Weights of a small spectrogram enhancement model: 16900 steps.
Rows from block 3 of a small spectrogram enhancement model, named by matrix and row number. Each number is 50 + 12 x the weight over its row's rms, rounded and kept within 0 to 99. All counts start at 0.
After each channel's rows are labels from the 100 clips, of 14976, where the channel reaches its highest value: "top examples" is what is common among them. Only what is clearly more common there than usual is listed. The data: synthesised sound scenes: up to three everyday sounds over a background.
# conv: 3x3 conv (model.enc.1.1.conv.weight, 96x96x3x3, each kernel summed), inputs 0-95

conv.74:38 80 18 32 55 62 71 29 59 56 61 64 34 66 63 59 60 59 59 59 35 60 59 69 51 46 38 41 61 55 37 53 61 44 65 57 35 55 47 52 39 49 40 34 38 58 47 51 52 44 38 65 41 38 42 28 51 54 56 67 39 62 60 63 65 52 51 54 27 57 55 46 53 72 43 78 38 52 45 63 40 46 61 57 41 43 35 37 39 58 36 62 57 51 59 57
top examples: chatter

conv.20:60 45 59 52 51 47 57 15 44 64 54 39 19 65 45 54 31 63 54 46 37 61 34 38 45 49 57 43 51 55 66 43 61 52 33 45 43 43 75 42 28 70 36 62 52 67 47 41 67 51 42 39 46 43 50 46 52 22 48 37 48 38 46 57 48 47 45 52 29 38 36 36 48 51 63 56 43 36 54 42 44 64 33 53 21 30 26 56 60 42 41 55 48 52 62 36
top examples: clock ticking

conv.86:46 49 34 72 48 69 54 54 53 48 38 28 57 46 50 32 74 51 50 43 67 64 32 47 38 57 51 25 46 49 55 41 51 45 55 46 39 49 48 87 62 32 40 45 55 30 51 29 58 48 52 46 63 42 42 55 35 68 48 47 61 36 21 50 49 49 30 32 37 58 36 46 48 35 43 59 54 65 39 46 32 60 38 54 55 47 26 44 65 42 46 47 37 32 46 42
top examples: stream; crickets

conv.19:69 52 64 42 55 42 47 57 34 34 48 44 60 39 27 40 58 39 51 11 64 62 42 42 42 42 55 46 47 46 58 54 27 58 50 64 43 38 50 55 56 53 57 54 33 50 26 66 50 41 63 43 38 41 51 55 51 39 50 33 53 50 50 27 18 48 55 61 54 23 53 50 45 51 53 43 45 57 44 16 44 52 43 14 60 47 42 34 46 54 58 36 41 46 44 49
top examples: chatter

conv.22:56 45 44 53 50 47 47 54 30 46 51 57 70 43 32 43 52 46 46 28 58 55 47 33 50 52 45 53 53 46 55 45 14 53 55 53 43 48 43 48 67 49 51 56 11 44 18 43 45 48 46 51 45 51 51 40 55 50 49 52 58 45 56 40 30 48 43 48 49 23 52 37 53 58 54 49 49 55 43 22 29 43 56 38 72 62 58 00 51 53 58 43 44 52 44 59
top examples: clipping; text has "clipped"; muffled (low-pass)

conv.76:69 49 66 52 52 41 34 43 62 38 64 56 46 41 36 59 49 51 46 50 42 45 28 47 35 38 51 49 43 46 39 59 39 49 35 41 42 48 52 32 58 40 50 52 22 31 49 48 53 19 42 67 58 56 45 64 52 28 29 55 49 55 52 47 66 66 50 35 50 50 48 55 54 65 46 15 37 60 59 49 41 64 66 61 48 45 43 26 32 51 51 38 56 35 15 44
top examples: electric buzz; clipping; text has "clipped"

conv.17:55 52 51 45 59 50 47 48 36 53 48 53 49 61 61 48 06 67 32 52 42 36 25 41 47 68 55 50 45 71 70 57 54 38 40 32 59 46 46 75 65 53 42 64 55 30 49 46 47 43 50 38 49 38 43 56 52 57 54 23 51 43 51 36 35 56 39 32 49 35 42 46 52 51 25 28 57 31 62 43 50 57 42 33 46 58 79 65 56 49 60 57 50 57 47 43
top examples: stream

conv.92:59 38 33 39 24 46 50 54 54 55 54 07 55 47 43 37 57 52 55 50 60 53 51 36 38 49 39 53 42 52 40 17 51 51 49 51 40 45 46 53 41 49 43 01 59 44 45 61 55 45 52 46 46 50 28 50 37 58 60 73 60 53 36 51 53 53 51 41 42 55 49 53 54 14 63 68 46 40 42 48 58 49 62 49 47 43 51 58 45 58 69 44 49 40 42 25
top examples: clock ticking

conv.5:57 46 64 46 42 47 36 54 39 68 59 39 56 50 51 25 15 54 32 46 52 46 56 34 57 59 57 79 47 54 53 62 42 40 22 54 55 64 40 39 27 69 45 62 51 54 38 70 31 39 72 50 68 43 41 48 52 24 50 43 58 63 59 60 41 55 50 40 52 39 45 56 30 46 30 54 38 41 51 49 64 57 47 59 41 47 68 48 29 53 75 49 61 50 48 49
top examples: clock ticking

conv.2:63 29 41 48 44 43 56 50 57 50 66 71 56 50 57 22 54 53 49 39 55 48 55 20 47 48 55 46 46 56 46 42 45 35 41 48 48 53 46 54 45 57 62 55 34 43 46 58 30 49 55 20 62 48 62 29 49 51 75 56 61 57 60 49 48 34 47 40 44 43 42 63 54 71 70 48 41 45 40 43 55 48 73 52 52 68 75 36 43 58 57 08 29 53 55 60
top examples: rain

conv.60:56 50 46 46 63 51 58 61 38 25 51 38 62 46 64 62 26 34 42 31 49 64 37 41 48 54 29 62 51 48 47 46 25 59 66 51 41 45 44 54 55 36 41 51 31 38 42 60 42 56 39 50 32 32 33 57 22 48 47 56 52 56 38 37 39 65 50 55 44 39 33 48 68 40 30 52 56 52 64 44 37 59 49 26 61 60 40 16 52 64 61 45 69 39 55 43
top examples: crickets

conv.89:63 50 38 42 73 60 58 57 44 41 43 36 57 50 48 46 14 47 40 38 50 63 42 45 45 50 39 47 55 62 54 53 29 67 77 63 48 52 31 67 55 45 23 29 51 21 30 51 52 53 63 48 59 62 45 71 33 54 58 70 71 42 41 49 37 49 51 48 40 28 47 49 57 32 29 48 49 44 51 43 43 48 64 49 55 61 46 40 56 50 71 42 49 46 53 33
top examples: crickets

conv.31:53 89 34 61 72 39 69 49 53 66 59 37 56 69 46 78 45 54 41 42 51 10 44 44 55 58 27 66 60 49 50 65 46 52 52 48 31 35 44 51 57 55 35 43 59 29 51 46 57 38 39 62 42 34 53 41 51 45 61 43 70 32 56 52 51 70 46 51 46 50 45 30 48 43 43 31 49 51 48 50 59 54 59 57 57 36 46 55 40 53 48 54 60 29 49 35
top examples: stream; chatter

conv.56:64 58 56 59 50 51 63 04 56 65 57 51 15 61 51 60 39 59 32 57 22 51 33 45 45 51 67 54 50 55 45 49 61 46 31 34 41 50 77 47 22 58 46 54 51 57 60 45 58 49 22 43 50 52 54 59 49 49 47 60 59 33 53 60 57 44 46 35 57 59 49 49 56 50 61 60 41 38 55 56 47 60 54 58 12 50 52 59 44 48 34 54 55 59 53 46
top examples: thin (high-pass); electric buzz

conv.93:57 47 60 80 56 61 58 40 46 72 57 51 40 61 45 46 54 76 34 56 56 48 34 33 45 50 56 49 45 58 64 44 48 53 40 29 41 58 68 66 47 42 56 61 37 69 61 40 48 40 32 47 46 43 61 60 56 66 59 65 58 36 48 44 47 48 15 40 49 47 44 51 47 52 54 59 54 03 51 50 15 44 61 49 36 69 49 57 47 50 51 50 59 50 41 49
top examples: electric buzz; thin (high-pass)

conv.53:40 47 40 51 50 58 47 44 38 32 63 44 57 44 55 53 55 43 29 55 38 56 41 47 55 50 41 46 61 52 55 47 60 27 25 40 33 46 48 37 73 52 70 67 30 52 51 31 58 44 27 48 41 17 41 33 45 33 38 52 40 43 54 49 54 48 22 39 45 51 41 19 52 37 55 50 68 55 54 47 38 47 58 63 66 42 40 34 47 54 38 56 80 35 48 41
top examples: beeping

conv.11:65 56 51 31 59 40 42 58 35 58 61 45 49 66 26 32 33 61 57 38 55 52 56 38 50 14 38 38 46 66 62 62 53 39 70 39 40 40 37 53 31 47 52 64 52 58 33 52 70 33 46 42 52 40 54 46 38 38 68 66 62 54 56 65 45 35 56 53 27 38 40 35 59 51 37 42 35 26 46 50 47 56 43 66 35 39 43 53 36 45 63 61 44 58 36 37
top examples: crickets

conv.46:70 55 45 55 57 50 50 27 49 65 51 38 29 62 60 55 42 61 34 41 39 52 44 34 50 48 61 55 49 61 43 42 52 55 51 33 41 46 65 54 30 53 28 17 31 61 47 44 41 49 36 47 50 50 45 62 34 59 54 55 54 43 39 64 53 46 35 49 40 50 45 50 50 49 46 60 40 00 49 57 20 55 52 55 27 71 45 47 46 66 59 59 58 57 54 39
top examples: electric buzz; thin (high-pass)

conv.91:61 44 56 58 51 56 47 14 49 54 47 60 13 62 52 66 49 59 37 62 37 56 27 55 39 50 53 40 58 59 54 56 66 42 32 26 46 52 68 50 27 52 64 55 59 60 55 41 53 54 27 56 49 42 52 60 49 56 43 51 34 30 46 59 54 60 25 38 65 58 30 41 35 52 49 59 43 42 59 56 54 61 53 57 16 39 46 67 55 36 40 62 43 59 48 57
top examples: thin (high-pass)

conv.55:33 58 60 63 64 47 45 52 55 46 50 53 36 51 62 66 72 57 46 60 29 37 55 64 38 62 47 45 42 63 53 56 58 53 47 14 51 67 53 64 45 50 31 51 43 61 61 47 37 60 21 55 70 68 52 63 43 52 41 43 38 33 39 69 72 67 32 50 59 62 34 62 49 54 41 25 43 43 57 73 34 50 54 62 39 67 67 53 48 52 37 52 46 51 44 56
top examples: thin (high-pass); electric buzz

conv.44:49 51 68 60 34 49 59 58 55 50 51 14 48 44 45 42 44 53 58 48 47 61 57 47 41 32 64 59 34 40 58 72 61 54 38 50 33 51 40 53 42 61 74 60 39 61 47 73 65 40 48 54 52 23 68 53 59 23 63 67 45 76 53 61 63 62 48 40 28 50 47 44 59 22 61 54 40 38 47 56 31 61 47 62 48 37 48 48 38 45 44 62 55 59 47 30
top examples: background: none; ball bouncing; first sound: ball bouncing

conv.7:46 44 49 51 54 79 44 48 52 57 52 31 44 63 55 46 49 58 22 51 38 56 52 41 76 50 55 48 58 49 59 34 55 49 64 66 34 53 58 42 45 26 27 39 46 68 39 53 42 54 41 48 36 31 51 58 38 45 59 51 43 53 16 65 51 62 45 60 43 60 40 48 37 36 40 75 51 31 39 56 38 64 49 55 43 53 61 48 44 76 32 56 48 19 60 46
top examples: background: none

conv.90:48 47 65 35 67 75 61 59 50 41 39 50 56 44 34 53 47 52 41 50 63 49 46 28 46 33 47 36 32 49 52 76 54 52 44 53 40 42 41 66 49 46 58 71 26 62 53 49 72 41 48 50 63 14 52 54 49 32 60 74 63 64 57 55 61 59 54 49 40 61 56 33 54 48 60 51 62 46 58 56 35 72 40 69 47 27 46 39 48 41 22 45 50 63 46 39
top examples: clock ticking

conv.54:32 62 42 72 52 49 78 60 72 54 57 51 47 54 75 52 69 50 37 51 26 58 78 58 54 45 47 33 55 55 49 60 71 45 34 31 40 44 44 52 36 54 41 56 51 62 71 50 41 70 29 25 51 53 63 44 60 52 58 48 64 45 53 60 71 44 59 56 45 75 61 61 49 54 49 39 51 56 38 70 60 52 49 55 45 30 62 58 48 53 29 31 48 52 58 50
top examples: thin (high-pass); frog croaking

conv.21:54 30 61 49 48 51 47 51 27 27 61 48 59 42 47 60 42 39 64 46 59 76 48 49 46 49 57 64 62 49 44 63 42 51 49 57 49 48 53 42 65 37 72 49 40 42 53 38 54 50 46 48 27 20 59 51 46 34 57 58 00 51 49 35 47 50 27 44 40 50 27 23 52 37 59 51 55 60 52 44 41 54 58 32 68 55 48 32 54 46 57 55 57 61 46 48
top examples: clock ticking; helicopter

conv.69:43 63 44 65 52 40 66 54 41 66 56 39 52 58 40 31 07 62 66 61 53 63 46 44 49 35 59 45 43 55 63 50 53 51 55 69 56 43 65 67 46 46 50 58 58 58 61 65 47 50 51 29 43 47 61 45 58 45 69 59 52 61 42 40 38 54 49 43 48 33 66 36 63 39 45 51 41 38 50 44 40 24 62 38 47 29 40 68 47 30 63 67 30 80 49 49
top examples: doorbell; beeping

conv.34:66 44 59 40 60 54 52 48 44 43 52 90 54 56 47 33 59 54 44 40 65 37 51 19 48 55 50 53 33 66 57 29 55 22 48 48 68 51 42 49 54 51 50 54 30 39 43 45 23 50 44 36 45 33 33 59 45 48 61 49 43 56 54 51 51 53 23 42 61 54 28 52 50 85 51 33 49 47 62 47 58 37 73 51 56 65 60 42 51 54 59 43 49 41 48 66
top examples: rain

conv.52:37 91 53 58 67 57 66 54 55 52 60 53 54 47 49 61 55 49 42 57 45 40 45 48 40 35 50 48 38 44 42 55 64 44 22 25 26 60 46 52 52 39 51 55 42 40 60 48 61 38 37 61 45 30 58 45 58 43 48 64 72 33 60 43 58 62 50 39 54 78 62 65 65 56 48 59 48 46 54 52 58 58 57 52 50 44 51 53 21 49 26 46 79 34 31 59
top examples: thin (high-pass)

conv.45:60 51 57 57 52 58 41 36 40 42 58 41 58 51 45 43 34 49 48 48 60 73 40 41 40 39 57 51 49 66 40 34 50 35 30 35 60 49 65 49 63 53 38 35 33 48 48 55 39 44 34 35 41 32 49 46 41 37 48 20 45 57 39 44 37 44 47 34 27 42 35 48 30 50 47 55 53 51 44 36 41 54 04 44 60 44 22 30 51 25 59 61 47 54 49 49
top examples: clipping; text has "clipped"